Weights of a small image captioner: encoder depths [3, 4, 5, 3], decoder layers 6.
Rows from block 5 of the image encoder of a small image captioner, named by matrix and row number. Rows with one number belong to one channel. Each number is 128 + 32 x the weight over its row's rms, rounded and kept within 0 to 255. All counts start at 0. Numbers have three digits each. After the name is the row's rms in percent of the matrix's.
After each channel's rows are labels from the 100 images, of 14976, where the channel reaches its highest value: "top examples" is what is common among them. Only what is clearly more common there than usual is listed. The data: scattered letters and digits in many colours.
# r30: branch 2 reduce pointwise conv (encoder.blocks.5.r3.0.weight, 48x192x1x1), inputs 0-95
# b30: branch 2 3x3 conv (encoder.blocks.5.b3.0.weight, 72x48x3x3, transposed, each kernel summed), outputs 0-71

r30.36 090:164157059163092167116162057165153151182137145119085130105142082115133102151150128131121165193132171130136116140142109170203145090178095106094112093090145139134142157192150160123121134144147118131176120171119121154201186130176099181114185190148119159166153143171150165123127155139183122116
b30.36 088:110115116172086192148068145130194110108099106079124103105109104151082121128157122162122088093161116130138116091107139073079107177104061183093070106128088127129116124103074124119111168098122112152076093107074131094131
top examples: the character 7; largest: 7; the character Z; the character 2

r30.9 103:126147159142131125141111105110147109127089116137145135109138139091130123152107092113117090116135119129117117129150102120161131139157171123132147145129136116133093115076163118082121088090154098085075144134096137120095115170117149094116119083102148146122128090141095143099071110140111179091
b30.9 079:107099138101080116104091092160084112076144125090094102075128067092152088108131103107101095112121111127129070075079084130093086106087124127078090090102095085087090123112095133089129146104096114106115066136086086093109
top examples: the character O; largest: O; the character Q; the character D

r30.26 096:104152153081146074121085152143146102086109116136118109162117130150135152123088124143132181108062045070076167098105127149090091166138144143150151123112154125125055182195102152152128145135132134122105174135141136123118101095134136134153139194123132142096182127144104153201163168183095133119
b30.26 104:125138115099050124129100117139055185124141178075111105112154128096107124127156145144101107097147057141165095162123094063128110122103098084137039109061136079121079129124136114067135112113147116092166120108117140111115
top examples: yellow; count: six

r30.46 098:076107121082161083164048107107086114109120130115154137105135085133115124067095123105134165061077088163135139069145142099139105106076102160093128113057074140128083130066118140110116097126146068112163103133115077086083074131140143116132143122074144131107096119138100126144121153126134114117
b30.46 079:132101138084085134137165070152137071063053102115102126113096151093133083124151090162091130090066102141167103139062129141122095078124092157095113089110100094132144082140137107110092131114132137081111140165086075101165
top examples: the character 7; largest: 7; the character Z

r30.10 103:117118134131136125119104140128130135129136132131120137123151140174134127103124136121141120137138116115110142122135121113137094102105184151112141106173146108147132116115168113083100140098081147124115121118119124167145122147074114082175125113123077155127133126145132146133096097118113099174
b30.10 078:115113109091093142130092099166053154078159154081066129122120120093092107141122143154063095113138103109177084137109096086113074147062133138092105118106110110119117083115087134080141118120135131105114158110029098095124
top examples: the character O; largest: O; the character Q; largest: Q

r30.5 101:080089124104165100114057114068094089121153110132140132129099090105106111066108126107112141093088093137110122061132145130135143128091097111118096143082065110130075097073144117099131135122178085139160041141103075121112045135143129109137123107052139105088121128124107094112123130118130110133
b30.5 078:135126152070134103135143056147152125056110125128092097123119095125113095094158057147091128161084095129125116143099096176104106064098091158105132118135124145125121073082152107151138158083142155104062116164087069109183
top examples: the character 7; largest: 7

r30.11 094:073085128065150085158046096080124131094143145115148105119140137135132143050107119143133144063070064152101121034133159116102107074068120138072112099087109115125119083123137114079115087151131095104181110116085104133082130128126136123153101132124120122118095094136105145142086140108144107100
b30.11 071:118078149073121167108183089131129064067056111140101161140099163071108063137141112167091139089141123157179126138073133120107119102114100135111150079134116114159155091131145092113113078137081175100112140163098084144157
top examples: the character 7; largest: 7; the character Z; the character 2

r30.1 110:144133140106073101086056146094099104151128121146130131083136102104136134136144112100082065140111146124099122135107088090132120110117157124119129164091080115111057131129141134134156072164178091047142105098102109076115026114162121103071136153114147114141155137125125101149126123130149157080
b30.1 092:135117138102164110139091095183077126079169109074043093111117141114125115113128135118108088156148107128100040110132078131104065146053160147102132118098123117124077097094086129123110114099139150114103100148110081062137
top examples: the character O; largest: O; the character Q; largest: Q

r30.34 096:053130143107169106182055104106125126106158142136131111154133103143126150090098166114170141053123081153140138063155163141117106092117085156073122118076129163067076157144146144086119118153156091120170119131109128093092075117135179082080162126099117124108129115104079120094117156076123106119
b30.34 091:115077180103123140135132113127133121085033106133113128114115148091128063132170077161099161074107069197156102133047102160119076100114108131116091098133124079124107081144143090101085125109144161133135111142114113116164
top examples: the character 7; largest: 7

r30.32 107:144126138160068162053149158138153148146072122145125133093149131126136111168150116136084083189132157103122132166134058133164112124174114088140140094097155139085142134138086129108133106164109112119192154092096131162159127053127155187121160135176100146141095141102138084087100137050150084121
b30.32 119:118119152120116140132068108157118126069161110095070102128117125121077112124133130149082095133116116146119070138115068073090068142069096118091077112108099123139096076080096100109105132097154152114095134102072086053098
top examples: the character 7; largest: 7; the character J

r30.18 095:148132156124125128144134150092139131160092152131110120103113067121121073151157130125122114197159159144134124165119101132185128148161203125136157171130126142123071167115147142109143125153144151095149152156108128118167079129175126166139131126160133154190153169154123152152142102135144125074
b30.18 127:101130155092109110107086108119089121066116102050105081092132164124079119121130141170116098104146069138110073127108073078091082127089098118082080122101105110092118091088121122109098119092118173100075131112067110099106
top examples: the character O; the character D; largest: O; largest: D

r30.0 090:094105120113162111135024096071082095103165131122101111132140111137132135113106176105142115086098091163117171078142129059102122092094084139071088156080104144113117066141167159127132100152187106116193081123101111103143085180150155125133085177083127110104101160113150133132092108170175131096
b30.0 073:152110169113149143155142107186158112076136117111098142162126145101094085161197110096117146174176111207099116083090085122084094074115122189110165159151116136149137112113106101123153121145154143119104062144090104112197
top examples: the character 3; the character C; largest: C; largest: 3

r30.19 096:048076131073126089145002131116090123133117132133104108119116117140128146029132095115159156028067064126138138099133128116132115084083137153077119091106136143089174107117108116109129143136126123150111068124100100137106086153129153151146114109127124131096103111114107096110105105093141084167
b30.19 100:132051147100112148140147103138119092089095103131093147128083146079099049153149092163083097080111132145168125162064131110103084092137097134110131069128067108137145084119092096107107089146133149074138143131081072109141
top examples: the character C; largest: C; the character L; largest: L

r30.38 112:144130152161042161058158152117152127136041152151116138087137139094123097172148105130050067188144144136122138149132050151185116133167121088128153105141118097108118135114134118064127108154136129132123149090098128124149137108097141147122134132179104150145099149127154095094121115049145116144
b30.38 111:128124168136121147132043110148113129074157131089067107130131127118080127130137119169080112130114127148133070135116071091106072147078097125108075117118100121139085050100108108122106145104165166103113139113073095040126
top examples: the character 7; largest: 7